From a checkpoint of a small rotation predictor.
Model: 32-pixel images, arch caformer, patch size [2, 2], widths [64, 128, 256].
Rows from block 5 of a small rotation predictor, named by matrix and row number. Rows with one number belong to one neuron. Each number is 500 + 25 x the weight over its row's rms, rounded and kept within 0 to 999. All counts start at 0. Numbers have three digits each.
After each neuron's rows are labels from the 100 images, of 14848, where the neuron reaches its highest value: "top examples" is what is common among them; "peak at" is the part of the image that holds the peak. Only what is clearly more common there than usual is listed. The data: pen-drawn characters of a made-up script with 800 signs. In brackets: how many of the 100, against the usual share in percent.
# fc1: MLP up (model.blocks.5.mlp.fc1.weight, 512x128), inputs 0-127
# fc2: MLP down (model.blocks.5.mlp.fc2.weight, 128x512, transposed), outputs 0-127

fc1.207:497564519487489502534520514450506476491439521556483535472489455480493484511547481537489557489515549475493537481538504499518493506565493543487509514482505487542465503452494473517512472482516496498498518455495490516512496532499519520479494525470498495486488510486519479518491492524543449505507513514501503486530511488504456495523526534485494502517491474550520523499486528531489480530481
fc2.207:503493516551522467465483490502535502552506504545477467481501484527522520492442477459488511488510491464476518525520468501477479482521510552522500484491468540510465521491486483493516557509515467492496486489497541534511502501480442547491453503475527517525470493498484486534528497536495540464503488496473455529486512500526526469516514440496504472507513488481500479528525500493512545523494
top examples: only straight strokes (47 vs 15); one stroke (42 vs 11.9)
peak at: top right (66 vs 14.1)

fc1.505:501473532469552505505490487497508498537484469457536491511525498476446480487511495457509447513504515489522497525485510501466500503554468496540491490550527458489508530525526493469507479528491485485496504517475518477474536498486503540482541520464481545511541454486521501532503503466482489515494483473466496455451508482471454482505461500502487539469515486490465502454499492538511485499482
fc2.505:483493496511511493515510508495540491467501510467505496464514524489496523496510503496499536470513506509468510500567495503450508535509496558462512532510585519466505531433537533471530499472469538496500514511501510481515470463502535513485512507545484534558482496481537476524449484528471537510504529469519526512480515484504515503533533485506494502494479523513526522491492519496537481503488
top examples: four strokes (55 vs 22.9)
peak at: bottom centre (58 vs 9.4)

fc1.268:509506551477518490529479538518467466487527530519448492573479505506542514486477457471486458471492506505505468545509549504432504489509494509488501508496539483466540534484487532504502497565481467504514518486468471488514506504526509459513499503495506495494473491484513470500490527512503474511518486512500514508475493501507520498499567497481515512534477561488485459469468501474532513498491
fc2.268:491494490538528461532508475505510457483504502528514506545487531515440501515499491497506507491539512533530429537501490473490515497482488484526515532495500492510532497486523505526530539542524448523539502515515519517522509552484497528529503482542495444511484516540462481488521506493537453470472473525528497469503518498521519505502543515543536500498527491478520494520519472516497456502465
top examples: four strokes (47 vs 22.9)
peak at: centre (58 vs 6.2)

fc1.358:486523516471512523512515493525512515487562517535476517509502513494468468515506506492508527481477516464490489488511512498511494516495519466491472523476494460540462503475504541525454538549510482506566477480516526438499527524495474490520514475524513536483501475458501519454518469505480532537441523505502545470483482476512554514501483521511508531516478515467547474493528481528502511503500
fc2.358:537490471499496487523491511476468510485540498490482524480551482543531492521511541475498503556492506500516499470469497520516498516526507531492462515513493502510521452503477524523452519503490491479513498472506507512454508481484452522520512482466521478463510505499560516518474530503504547502506516514465552503492507527453518514532542482493526483487582522484466482469520544516497489469512
top examples: four strokes (65 vs 22.9)
peak at: middle left (63 vs 9.4)

fc1.2:482483467481496530484471497501489488482502514536494483491497484503505474534596506479521487482522524529472548505507537520511468495528513473510504523496511508509493485487485521531496525475497485467509505490511525505548463456496500470480505504481551533536464500503468526534487471481469520508496503516506509491491517505508492526510557477503491527467435567510556502471476483453474505532496
fc2.2:494509450491473471473460508476451519510519509464514499541488466488517478466476497472489464494524502508523518483501492532513501531518512439465503524492465510509470458498504472514468504477476518483506464476486503504535527528483449502501453490526510511485501488507487499469500493503526448497483511517510484504493476532473461526449512494430506463508504459473504527524470461483487457459460
top examples: four strokes (49 vs 22.9)
peak at: middle right (68 vs 9.4)

fc1.107:531505456507525504474551502518481498472500496496495488493457550510526514514464520499501488484473476508450509557481554538490498491500474494524514497509502493497481490551526434448528504518485489478493500487468488507449514484449494533465490491488485523494515505536487477495489487464493468481498468542498481541535516512513493509489500545482465457511557489477469468478514504473490474492468
fc2.107:505492523455536494516497541534520533541539535451525504505498521497480466483515488479506472516503491482519496478466486492474507484508462450555477480546426526512425485514452519509483505503493478488487502507505504503512502483477477486530476519459504496500521484559520476525509507515482556518497474544524534498491507507502492478474487539466530528480504476485464507529480488498500508489497
top examples: one stroke (37 vs 11.9)
peak at: bottom centre (40 vs 9.4)

fc1.210:422504561499500555496500473492505467503504446517455523464469521487489500452486497470465483493481527560474519508505503497477537516495440472493497463499505484488481502517510501507525503445494541517498469485472483516535489513480531493478501477489480496503539509510502540538549504509446517496468479483519477505474504528468508499511511532498498507484501465498507484507509446495503473493471
fc2.210:504515524502524558517504470451524473511479516508505474486531498519501498487462489474519489515483520513531493537507506469434487519505555477489480461439465485470460523517460503503473529470552476491510509513527506463467500498521542496511486515514463532483481478506513459499474483463481468507524498525481519482492530515468497525518524490472515498521475483536498494494458489535503514435484
top examples: four strokes (50 vs 22.9)
peak at: middle right (38 vs 9.4)

fc1.419:488477496484500521513553464503516483523536497535473525472498510465484497511481498484482503533476456468504465511490501505480502517491478525510492500519444520515497513469473497502511429454486501469507528483460506466468524529522487499511507457541496547518511476475503499476491483548482468509525502525431500483500491520533470533452497462516524500471536495534503457500492534480470475501533
fc2.419:474474494504496484494494509424503501504538520504564526436524488526461522517517517506517507474479491501486500453503500496526474510465488463470512501480507539511475462467504493569473486512495509530513493460515485481535514544496539525467544477578515499487521463518517499536487495502473512507504480493499514517516551476496504491503525477499495518460485491507473515552495505503512490526491
top examples: only straight strokes (34 vs 15)
peak at: bottom centre (70 vs 9.4); centre (26 vs 6.2)

fc1.65:486484527524499444493523515521497512515538511519512485499480543452542472506513508517495505482474460440499499557498505527528495485481479508457516528542450478538514485509497519457496492494512508483481519493493486537470510496521449473474466511486499492523489509504484470486517485462500475468495442515528500490494471477502472512537522531505528487479558482512544506456510505563523494480504
fc2.65:530490485487516484491491481487474487496464515506516487471526506491500514473483497521471488471484498487483493476499497515492514502509477505517500462554488502493519508525510537462504507497590493494462538508506549476498492477554467509499505533539487510504489516508528485523471529533483520476446533488503556523502512512473507470505494533544525489502483509517516510492541424465523562543529
top examples: one stroke (44 vs 11.9); only straight strokes (41 vs 15)
peak at: middle left (48 vs 9.4); bottom left (43 vs 14.1)

fc1.441:483497491483498448474547482511486476516496540495458554520542505526473517498473485514476490499508479508501514523497496512468494517496517508479558494537481517480494526467525479518537488473545533487478508507481463495533483464520475498501508467445490423489485484469530487505478533542485466512509482468520498501452499526509513489540532476531498491483488512472523480503543441483529496497485
fc2.441:550468489544454479532466520493528493521517533476490493507477491543489539497525486522482505517472484519502516455498491523447532538487485516544462519474508522520492562472494476499486476484495488531489471516531506514543491477484510518518498516476483489523471513478469511517511491499500478483488554485513520544484529503489514440487511487502494510508538505520552534501452454508468480484544
top examples: one stroke (33 vs 11.9)
peak at: centre (36 vs 6.2); top centre (36 vs 9.4)

fc1.382:573509463445469491499462531505461492515502495491481472505501478504461492530515522515484537479485490506468496479532494477487534491533489496524512498493505476505513492542524469489451483502496511524522522482463516541478528497532501479470488527479501480522485560505474546504513531500514474485489508493495498517547482480512510455494499520481512405531526493500509494530516496478455482518456
fc2.382:519490492475464537538498488521543500477495508480517471561485496488474536543551458517455499514490533466576491519495486485476490482494495489513570530500488495487498485461501541516477504477464516517539482499480505513484523516460525560505508511510498504508490493518488483477531475518487479492455461536497491468553487510509505481504514521547505513522510501520463517468519487520510517467503
top examples: one stroke (30 vs 11.9)
peak at: middle right (54 vs 9.4)

fc1.410:524477466495471503535486511509499526469520520529522515487507501525490528547504486499499544546519534478502559534501528459520507530481505467529488478514492502536484521480500549553500525504539474493510520503524508463481508493465517511465541499518508501520474488458514535476469506503504510507525443521505520481477516475479551492506478480536511512550561484536491532502481456493515529508517
fc2.410:496514529466481521516487542503511530528509466495506517479458551498521487516457492513482489478498494509487560454498492536464516509502520492528516477489505490529462481503492513489514484513466502493504450507475560538499498520484495479498480511482440439482542488515498485536471506481506475511522478483478488535438511511499487497468483509490499491501520460513514485520453473445465449515534
top examples: three strokes (66 vs 38.2)
peak at: top left (40 vs 14.1)

fc1.302:483518501523514490496499515496486551532488495507467505497505464551502483522543488455495459461491447456482485468511468505477481501520547496534453500481497482454501536493477491495560546502482525481503514509461495467487494501476522472512509494536485495467487526511507504538482499509458457474546504501537537478496514466479499479512501549555536480531489531481498485520474520487490504491478
fc2.302:515475528512537516543495506500517487501507507489525486503516526517519487496502477485492509493483543518513469508458525520516449494510483504483527516529575482498498485518488474517495523522501463527499510491520481474500559469473510522541512518528475541493551548468454461491468451508502490502511516505503541527540546513544513482481489488536524526533476452541509529466494498536512517510504
top examples: one stroke (34 vs 11.9)
peak at: bottom centre (47 vs 9.4)

fc1.376:452492521445497497524505505468495459476540488521432481525482468511510461515517499479497438481466516544505491499456508519481520499496499482525481518492474468471492488475535463465500489471513512497479493527505531517548512482553518464454484519500489486472508516519487490509478487507492519466511554469507486502468529546501518534517502518531516484469504530519496527532520514469482509541467
fc2.376:467525469504512469483489475448522485494477526533498521515482484497509496516528490507505560503516505455517485492470493530492502507485490490522444509507469509501515529492475542494489471508490482447466498514489518469520451514482499468543471546461492487494491545521534477508547486510480515503524509459525490528516460420510480498495490490478477502522473522529459472540481503489498450501531
top examples: four strokes (48 vs 22.9)
peak at: middle right (46 vs 9.4); centre (27 vs 6.2)

fc1.430:456479482507461510518558541528545484529492516526473486493425506513470454515503451531523506466521490466478484495503538480485496531512476513534522511509455468541456533490518515493461491514486550521452532503493506505499519534490484487514463477499510486543504529518493479511474532493489453518507474486530484477511452461483486533519511514526497498509519512507519503488499492513485474471505
fc2.430:522527494488512505544501488501518527482486469530500550504504491482555539505515511477509459511475498476476524459474506497526521485492512516484484460518560478437484514471577527531492480496495500482486526488490439499510533534484524526506491507533444517506495466533502503496493521482486476455506523488481515512465494480493497543505508537484464484511501484509465534499493513448497524483461
top examples: only straight strokes (33 vs 15); one stroke (32 vs 11.9)
peak at: bottom centre (72 vs 9.4)

fc1.197:542534531506509497479485502513552507511472474504492486494499537516525510500522493503528481505509511462465503470497502540544534509509516560502526503489535517503501559522519536536528548514463523489521529527478503507522533493490524502536475457460464501559495476535471549470499511500530508490543498496495523457504485497486510500532531529498496474503482469519490494499522533486515499462439
fc2.197:491445529527520533502550540506470476486479499518491508482529489506520500497516445472504500538514519484504487473518518490513527467484470503494493467448449516512506496548489488493487483484493526490538509476464518500505526500515459565511551491518506445558474484519493479514477522494510481528500530512511475520541500491480503515518461560505513450522490479538511473488473470512518515512492
top examples: one stroke (48 vs 11.9); only straight strokes (47 vs 15)
peak at: bottom right (41 vs 14.1)

fc1.356:459491479462526521500493524481481551475484489485509527521502507497486469484488521512520502475484484503534498517509479548522523479490471494510518487500513484465535483479513519481481505537490486457533495499496456498518510470455501533522518497500503536518533480534491496539497481465513443519509507474531486505453481442483538502533463539449496506482511511472524510482471486446557533551515
fc2.356:490554505471491512520485471536500550518464516480531474532514484496470530516501473475524474446500506537498488494521540484525519561547478495490511447532512498493481474515485484486443496488530488504513491492499486491508534509515521477491478466454511498484458533473516493504533539466502498514521482486476512510523476536518507526511514483463443502515534542497496491450538484458526504495515
top examples: four strokes (47 vs 22.9)
peak at: centre (53 vs 6.2)

fc1.291:496471487512497518487446537518525532542475496505544486508544465520459462496484530483496512517500520508508485470498524538503513517491513492521484504545514502513502509458491541488480537462511513513480479484558472497499514479514482490472499524531473503457529477494498542490523501550463506533490490482496560489476501518515560470531518491533493498486485532537550548488520505546512525482509
fc2.291:513527470461511498508501524468470493485519508492483490454509539460499519507535470504511489473492496538471483491531508459566494511451504471456517480505501502503493454491527489514511501529566479507481487470518498478522471453482508518529509517516540457456486480505511485471493480516470470527523519507478476521495530471488471557466479506508480510503505501498500529503476462501428522460507
top examples: four strokes (50 vs 22.9)
peak at: centre (33 vs 6.2)

fc1.409:476477512489539504530444505491507481482477471525460519503497519520488505491487523508509478508492490487520478466499501452430511485542499514491475520526505540491513536498509477477419498454458526536485458510496462511528495517505483470491485516517435507503519508517492501531505488517502497495481531530473491498465508499482517528450475538507485519498506567517479490534525539479512480497460
fc2.409:503496503484515521456508513480503530509523473519548534474464540478474536546534523554536500517511488474497511488484482482498533529495449492532502457497451506508494546440501535482511473529492492512504475511477510521512472539497481479484553493487465520489486509509514488465516452474496466456484501518481487488476488505535555511502531488493506472519510530506488500458479499519504518529550
top examples: four strokes (53 vs 22.9)
peak at: centre (64 vs 6.2)

fc1.506:471532532511501479495510493488540526503538514458456532466527463527483510550529432490516472510529445517516537495508498500470518509503468528493481451523534496456528503508500503462527534529512518498506532499512487509511510499482465501506529492468505493500504500504500458499439470470503543506515522549521441497529475449527509511506506524518498498507516503484525516477449516493489516501493
fc2.506:520516459504541544459528492471471514518497491517523498481497476464480486498489524481502513512511469496505531514495495509529504477523489495532510497488468534527482552515550516515493442498496532526525499487508509493552478510505523463528567491482492500523530519530485477546463545489500460479479490506500488517528482531515513515526486499486422469503506494498526508541504547526507511445526
top examples: one stroke (38 vs 11.9)
peak at: bottom centre (25 vs 9.4)

fc1.507:454527513515533493540543448519538511497521511502453502534524508498552488497458492481540451471510462494527516546503542513512486484493496524532465524476557529534509500503510504504495538500490468523514515514501492489499481463508485496472482495534492472502480470483521502538472522536453566504489490501476525541522524494500469508502476507532460502501509531474507490519480539499504534484514
fc2.507:489475485487393522511553510472552444543472460496493503496517494441498498519465496522489468521494489452442497513525490495454501499492513510492552522489500485506488536489511514545508509473490521480506530507525477501497507499511530489503534491513506497495504534477512476483513475528522526527503489493530502491521465526483531507529474496510489527532497491481535509505541496514550503470522
top examples: only straight strokes (35 vs 15)
peak at: bottom left (70 vs 14.1)

fc1.18:498487508487520491465503533509508491503543504488554530523498498488512480476499527488521481546491513523495486463507473533510461507507533495517521491498523522529501451508489491490470550480515510496471499532467577520499462520457520525486486498453496483495492531506490465448496528512515516503485483502455482537492460510487493505548528504512525526474493494500466571501502479444492444484515
fc2.18:473461495506491526521498510536535511502500541493473507517494462508500520508538492496492505504524448463528556475511494511500499477499504473462504464478506515537521476476495506492464528526539484487518481484518485463499492509526471515528509545457536491483445505505455502471513523480499494480482532534470546468511487510461477506580506536448490471522531473511501460485485525503499536505498
top examples: only straight strokes (38 vs 15)
peak at: top right (32 vs 14.1)